A small CTC audio transcriber, trained from scratch: 1.42M parameters, 17500 steps.
Rows from block 2 of a small CTC audio transcriber, named by matrix and row number. Rows with one number belong to one channel. Each number is 128 + 24 x the weight over its row's rms, rounded and kept within 0 to 255. All counts start at 0. Numbers have three digits each. After the name is the row's rms in percent of the matrix's.
After each channel's rows are labels from the 100 clips, of 14976, where the channel reaches its largest size: "loudest band" is the band of the loudest frequency at the time of the peak. Only what is clearly more common there than usual is listed. The data: melodies that start on their tonic, played by one synthesised instrument. In brackets: how many of the 100, against the usual share in percent.
# filt: filter width-3 conv, dilation 4 (model.blocks.2.filt.weight, 128x128x3, each kernel summed), inputs 0-127
# gate: gate width-3 conv, dilation 4 (model.blocks.2.gate.weight, 128x128x3, each kernel summed), inputs 0-127
# out: residual pointwise conv (model.blocks.2.out.weight, 128x128x1, transposed), outputs 0-127

filt.77 092:129118164102091105127110142111151091110102134119103114112101106171122140104143095135103143103185119145091115109138115112108146131118098105109119186152094106154103157105107125100190097110147160138125134071096119113124105127133077079117110156119130140123184116116113166124128128132116103184144131127153123155143135157119130173175137116119143156109127146111143127138112126141116139089154
gate.77 089:144116134095119123137151157112129167170161112144136122108143132140164187150157167130118119100134137150132158161119156104122171155136157073166131144099147091125144177129142170097106130147165135125137168098148162151113133090142114128153147104143175112132102143140127100120116103167124119149159151132121157112102125134136112117106164099144102119159138116113121163129097082131153152120186
out.77 086:149136143126153110101132156137134101095108121139097142113132132146067154111160112131119142134160151174132095130108110077090088119105099186125170100112088121112113079146099125089124110123155093104147088154183126090158135127143153114120125103116145155124154117112154137141104134098105097144145104104123123163113139100122132139143150165114116128088126144129138168146144114086096117164131
loudest band: 1000 to 2000 Hz (40 vs 13.4)

filt.115 114:161088118135121142136140179118148132139137169137125144107144119154149127158125135158127096145104143122132094102089167116144058115121129163123128122161147106123135119114089108125123107182107092154149160162100098122143132089144148121125131143083133147139140122158139096175190141137097145119102162134136107126133106118119112134112124091109138097086151094155102136145149061112096126117126
gate.115 114:164121123127114147145161169136107146174163161128168169135148145088187142170138147150132136099119138107144104140127152130151125117159141109139114099146170125140146128184132145127104144148115116117104145138119128157102151110154130156172182105088142131178101189160103114130141118155120163140124156146104164135131116129165122107127123121115097117149097098125116088121124097145157131162109
out.115 086:150159116101119153132170131171113165111120125080129163155154132099145119130116089127153145115103151123160142141167143125164115089110172118156118120150158179094145164151129161103123133128102109063142124086102109139126109143117117181143138123101126142146137117139090129133126151113099132127108158098109169110124166110159102150156103134121157149179129161151156142105116150132159144117142
loudest band: 1000 to 2000 Hz (63 vs 13.4)

filt.69 088:150110164148135119131097161135144118133119155125123119118108098115106110124149095122124162139097130099115126115133109124098091099151110112099171117112132120152152129113094158123143122122176158124146077122107136114169110135075063122111127197112129144134123138129148128123093139146133146115118093164180171123127106120076163134139138190148138118116080140142112095143144127113137101146082
gate.69 088:126160138096141155083124178136150143182148176160161119104099096092162144139067111159128141132149096138140131129129162101123129116128127121133137158094137092123125175053103146117109130112163136136106138124133169170133163162112087126166134134127125099135123147155137119155140165114127151140145140157169148137119126143136122113121178165123132140146115148094108104143128112128134108158147
out.69 103:102160110116101144149111102113123072137147122133103120183134156106125132148121142138102082078099156136135127149130194128146144122147154130130122122084157111106123127130165137098146197136129127129174088120098128136180129147142149120121122123135112122144127116171125117136118138140124145147169160107122102153091135129157128132129143071119109169136135172152110148145140173156123182141112
loudest band: 1000 to 2000 Hz (46 vs 13.4)

filt.71 115:161156116104103163103104139099163109137128141130142095141111102146143145115095183173107166135109127110108143129119152119152132141115121112114121166120102107114157132104165118096151104147127137075161157123168136123170156159119123114123152099135132074127153128123173125132125100133153128167129168163154098113116172171152087096152146101177120157115170119123157129149134139162132120121126
gate.71 091:138142087070099162119153137139092166141173129128142124129144125112188135152108126139149114128104139134168149134101159133137136152100149100157133128111144096140166132126174155123165140128122111107138134082129101152136163106129075142149143107112120084148134132142171130148166150148111160116128185134118116115136137181150119090094138060125134110103119122138110132124104094126149104102117
out.71 099:105159137125156091129100129108133141135157124165131112102110076127126144099106134111068100111125124147109107107148105089106097137154128120098122145160137174125087123126119141102112089093173130123089128146139149107066139090131130104078100098123131118114125101112115104155106114123112137169135137118113120158088142099100145158128156150071088126123158122126175123120161111121112164129114
loudest band: 250 to 500 Hz (56 vs 24.8)

filt.100 111:166144110116188122124146148139063156150099125103142167156163154111121136152163132166164120112106159115163098134131179156160156118119136114135122104151174116089131157145116134146096153178088100154127166113140132151117122114117128163152157105097140118134103116156107112153154149166132141122118146111120127125151132134165162129130120114168157129163176119152100140106133120114128165141139
gate.100 088:159092112154101169124153149105155133138153167135178101127132129162211146123151131132117124115158126122144130162097146136138145145145153138159148122104132110171144167153126126146123122138159127133152170165129146142148122137164102111161137124129154116153125178155096133142124145145104145130135160157175140097135148114162120152140161140128159154111120126145149076113132110166185136153166
out.100 108:160129097056096132114122172121150146142186162130138105100122108141113121097108114158116134122097129097141156161143108100122103147155133179140114099113128139165162146126063106101140131109140142101123147149135108117127137151106119118117102113131142132148125141138112106112098112114073108141094145127175113143081147119073116131134154138087089114111133150095137139130128120132102089175150
loudest band: 500 to 1000 Hz (51 vs 25.1); 1000 to 2000 Hz (37 vs 13.4)

filt.86 126:119116109137121131126130127144103143131120118108128164143117157073110101130112092108151077140107125111142099133147100172153130094112124064115107109131150141189128103132097117149112140105102111165071100132109144121070113121104136162129151111133120174136087132139156120108160119120147146128106076105143133121146119123113144124087093138171152112153102141136130095140151163131152160140077
gate.86 125:148113099156102145100147138141122153137139132124144118134158145118171138154119161153147145129118144099158150146065167128139117138134144093153116122109132163127160174142154126142106131159109092122138158144111155148153159096141094140144127126127147154138130162149103132162173142138075129105090166174076141085176112143177134118112149092134155124131121095150122115139125080103150114145155
out.86 118:093133106135115119134125106126089081139109126112105128165104144087080089106133108113143149136100129151134184138146121155117120116126101157156136086084131124115158109148138128096114161091102141093132097166125116111153111150110138139101116120090100134127141138130113136076092121107128118134132125128136122111116140132050120100152123119181142080145130173127129150187120165156135098117112
loudest band: 500 to 1000 Hz (54 vs 25.1)

filt.15 093:126137100128146136130130114145154112100130100105145131110118119127141103121143170148128083150150116159117110133108093122105149132102113105116103125100137123148108088086109144129229121133135115126135116106104084135103125109158112128108164117087113158135128151127130146109146122127093139155097131094141090134143132172083142069087121115100164150115106101118134079185126139139111123091111
gate.15 086:116129107131058135112116164132124147134162125121167062114139151144112117132157111124119113123097092130142169139097146104139139160150122137143159152105134094137116164154157179133098129129103106109133146159187117147143101129143080126126136160122119084150159169138137106137129130151093133106148129153165158118125113151123124143080151136156137080122098090137089121093099108133148110149150
out.15 110:080097159145131120156158110147122113098094102128124158127132132124133124156105100103158098131088112111157147086096169125145109108124117130108104105124122128124147160179138119123076112133105108163132088131097150109140145065140172166108117157134130151134150122164127124137133157088128157118116150128124137138185125067142100149164091114132158098119110092129143110109125085165132135118128
loudest band: 500 to 1000 Hz (53 vs 25.1)

filt.114 100:104103111160151121123139129125170121093144127136132130117106107147155113092113146140118116178188126125093134120139117111093109149141114113135180132127074180135130118108119108122208105092155138122139114102178081099171109174122127100109115146087142162117170131092084160115126142127127079146134144160106120134129121123153148114111145126141107133102134111122122103165133140147131122111140
gate.114 109:131139155108118143151144137116122145165155130169138155111137150114147127155128139137132151116122131131141143118125131139129121138131129105125102169138145130140145131190150169126060135115150118173135134167123153131131153118137103165123124125090151079150104110125212087111184134144121168123134134142099194117128133094120131113164129154153148095182114107147115093123140079124150142114111
out.114 116:133112089117119141137133107119119116127111095109148138131169169136130129172104111139149090072120162128151109148091148121141145122133141120148122113117147135093133133122119106126109147202100137139195145130096141149204118110155147151123083145155140130130109138178089137123124162154103127118120131109121109142127160127201113112097107104135102169141121154121070140120128129136134136133132
loudest band: 250 to 500 Hz (80 vs 24.8)

filt.125 086:114130150095099096157144138137157138147160169141129119077140129160144160105171086149104118122166140161116158140146115095114134157161147187143190147154141102130118135102076138107121150111151161121138131151127143131132157153105096111142102112146150170124145110136099110100115111116142126147135112125113162156084140116114130163141146194113117150138102145078143143141139148144113136155155
gate.125 124:146151104112159136144147152136084166161165122132151107120148152107131152148137131149147142095108123126164156172107147133117160144130154133153105113134161129140171136178156149128096148123147123109149153120114174161139166119122139139153110113156143059152075153146142125149135143153084152123134129152141188115120145162140145120155160085156129155162131172113119143133139122138163124166149
out.125 067:155117161186129102138142174111137115143176118135113086136109119144128104130137169151079171139147108129078142140122108114127152149167099099099173127131128124124140165120140143118122108127162178159145123146133088128148128156137161134120174155114169173152176153106141159066130121144124107141152118144128101139149141138122158166121142091136155136134124121139139102116110130168144095148132
loudest band: 500 to 1000 Hz (52 vs 25.1)

filt.110 065:161134089119117139143104133099139087102068101105118147117107116133099117109081163142111098108122103136125062118120151135130130110093096147096136125096125146091126079143129132162139102133113106107145146137116100106149109115132133122110094112143085126148143116145130175159110128115110095133070150110160116130113159188133103072143137096161119132128127172132108150142115120160117106095129
gate.110 083:125138155078113144142141103126162132095134158122137110131111118143130109112076144148132114154165108183116123131103120129143134131128105137133180132076108156168128126115184104095148088141119087148128144094117171109135136117176114118117161116141125170151127160104114116156121117122146110130121150170153144141129133166132125098074142141127099150112094089114117111168136113201138105122136
out.110 101:122130114158158141147147160133136170141151124132167125130116112139124110067138121094109102162085108116147118118134122124165124144146137111099105117161104113149160142142132134144080095103146138114064132122138198145063152122138113116103181098125154131122150097105116122145095116138141106114109152141110142137122102075070135169136165145106144106157124131160137103102138118109123115147133
loudest band: 1000 to 2000 Hz (71 vs 13.4)

filt.51 112:148117134114098142129147177138091142103177123122157129143159124128202126150132178115135108106121152141134111118085155131133115129134137141144114131105146110152107112112139125130165139130153109169133124147114072137134177118162129127135143128134123160121117144154154126155177142132152146117106169125180068155159149123140111099102113072109109109092105110134082124162116088101114132147108
gate.51 115:139139131123091128127146187122107144191159164138154133134135133077156164161109133141130153116090102133144134120105153110094123133143140131141115106115178072116151139134148172121102143122121111085121166169148147156114144113118089135160150106106116106150114143135118126131125117132131128133170156167161185134143104119122116126094162105140147101137121104136089114120106065115122109157164
out.51 105:169195146114130149122103128092148171159175089149193112088124088136163122096117109074103154159127097123123141148160123126155152115146144119134119089121128141103147146108098133115073097101154126126125136125134165132107147105156085138108130150153117124154160107126142137154126161128106126131156131158144167125111172110125093134132124145126115149162138134134147088135105131106139138141172
loudest band: 250 to 500 Hz (66 vs 24.8)

filt.89 079:123130133128123159096128136149101102130097161135116172133120139114117136150118096147149115144136150146128113118146115131152130129102128175102131122148135104083126118123142122109147121132053140118120102109128091145100152133134097130134149117127137112147136150144153210095162147086110158130156137120161126127084128098119132128125097151115149102104190089159171160187166117110118141138076
gate.89 095:126118119105133132157138140146177145129152150135141103130116136134143117113087154132118160095176100138126134144115132096121174120178111154149146165093122106110096134107144138097129128155126155140138205130123197132123178145152103128130128094103142162123097116150120149138158175120101097149093146124132127143135134077128119091089152126126120118130126140119115096093120122114154120189168
out.89 111:135110115142122085111122112111112114113088114092114160119129106131121120189138101203114084169134091153107113097132134095116086154152100160116145128135133158137115130132119111141156107144109126089111154140110146098124095067142149104137115126124104140117142142122100099145098128142118132128109149121110081144111126160150144134131152130126140117119174113086123185161141092153096139071143
loudest band: 500 to 1000 Hz (59 vs 25.1)

filt.50 078:131094127179172146111155121139104125161116119136124161161149144042096168159131100130142117158085154119154126138138141118131098106142163091149119119113162122092143118158128146133101171133112115128126098111156180152126130117087136147153149132093140077123117123144159098124127131159124161122142120144144150095128105135180137104138135109153161123124119150120162134142080141134099120156096
gate.50 092:144127070138112159124151131153087201155131154112151124139160161104147122155128161144172121118086140127183169149103149144120125117125158150156115106128175144100167138135120153154107147146133131103149156133104146157118132119121121161155116131172130120157110124154079095171146118142134159100123142130109189114165142153143163144117136137135144112138137152142103140101122106135158141162148
out.50 089:158112116104130141140143174152140147142153199111175128125154130088157154131123160134150113153102150132153133139151124148163155115161154130142143155158186155145111141114150135136160158139115142074123154116117162158071133133129097167146143125093158131123112161137114119177112093153129129155107136134130128136127126119128125122117107128058096147146143171123151129079124144104152153143122
loudest band: 1000 to 2000 Hz (32 vs 13.4)

filt.25 106:116173133154146137159141156137123155135162115142109134121126153177112122133123137135137103165144107121147167123128118144104105169183121139131192134152134161054146117153209140137135127105154109175122099115144158128110119122143147136117113142168129097153164126090144140123169115130194132139149118155118126127161138132107150155118130107116148124141143110148161133138124110176142133124097
gate.25 113:112125121141116133130147137121116132160142136138113104147120151119130149142131128160126161055137103096138139143101138087125136141124144107144111084132128087113150160190142155107061129136150135112154148163156171143161145105131161125144097086129146080122116153126103091134128128127146134111143159154093161114112115090140135148132184120139114141135108170134099147080144100095178121150143
out.25 084:104139111129128096096105106137082125123144156111099119120109144132124124159150143136108140137108156133122125102112134126127147085114116154102158120112088135157094104071075106116138124149113130155150139136111086122158144129096109122145163140088144161096112131129130119155151116163118122112146127116115110105090105130162168100122113122136075119108080146137071176129110139057094107157160
loudest band: 500 to 1000 Hz (64 vs 25.1)

filt.21 087:100153122150159150154173142163120186131137161119132176135174137126129107143111112110173122112127162123180127133155115135138145115108160123152148136158147149156111102131130101153140144132131098140139129122129094139117114145180097160147120144095167135121052080116114167123177147155114127122104113135139169136110136162136167128132121147152106122146136098118120093129137107103186141131105
gate.21 091:138142137119063133116126147140134150159131133126135121141114156146142123116103144150129183060146139101143155152147134140128191202119132124142118134143138105134135154119164147146090155149135143117132163132127141160125169166141088151154143116142145108133104132136140116128147130134132112145105114137117183114146155107113137145154129132160142163172120135147131055081131146156179153125155
out.21 101:093144123110128129129098125171137178064087097082154154079123122119160085098078144138197134147114142104145135107130131168141123095132097120095120137128090125120114130136151085162096080132079122133103116144111148131095141110115130145124078143148124114100126157108142124143135119109136096125118096138118142123144155118145114135131048135119116134141105125116129125139113133126155115158124
loudest band: 500 to 1000 Hz (53 vs 25.1); 1000 to 2000 Hz (37 vs 13.4)

filt.109 099:132130133133140123134121119140114147119125118129102131172141144142113108141138116124150144137100150078157086121116135166147147073095129152120136132145124151086132132100088153155126126155129105164114125075125148126114121070126131152122146117133123125111151144131093088166196106153088134104105104103064125068145162150129173099159097111163154107123145132156135116132141132121130164161148
gate.109 117:126134122153150172126148104127110171147127114119140148151149161137167151153159133175162129109144138092179125155107172130127137149106157135152135131132130121131147146146142151165102133146120107172128171154109163147107169089145098153147130121122155098130130171140104138157170141143138155102155128152115137109148128170154167143092156106170153151143158114157150080121118096140149155159154
out.109 094:122131130102141170122117147198153170111146133117085118154123142121094069088157130158161131114119195130142152134139117159169115130129134145127124123099115111106164112148142144119121134116130104129139088145114128128142116204091118142145143117107143104124120115113114128076153128112144090146125109068126129148110135098083150151135123124133137093126094171158125134138120140153128084141092
loudest band: 250 to 500 Hz (52 vs 24.8)

filt.29 107:139127093121090149095129099166115150127121126108109149148147150119122084129175104136146096163109150088128097118124137165149083116091121140127152135108145111093122118107100137174110142144103104151156109089080133135133114132176125149118148133095113147099117094126091116140150114160126159095069133083106093098132130095121147082117098113125124110107112117152118098120104155097107147091109
gate.29 121:141158105130166135172165149123094152173155167127157110125145157151155150155113139123134143099117123146157183165116145119121153169131161109165132099130158113115157120150164159109105153140145140093154143144144153154143160132115122149179112130161162070168078149152140095136126126142131140118151144146139162126143113119151116127136170148142124143158119149120093121097129105125172125166147
out.29 086:143180120119148157101133095131117170141125142119171124120158134096163129134159137134158140116095139088140148160151141148156144130132157084168100103153176156135151115130164117170123149141100118089134158128129171175118122129135117155142152117132158115164082144161109109135112148156123148126110147133103163094151157142118089115137105155132140116176120135137142090101131134080167142167122
loudest band: 1000 to 2000 Hz (65 vs 13.4)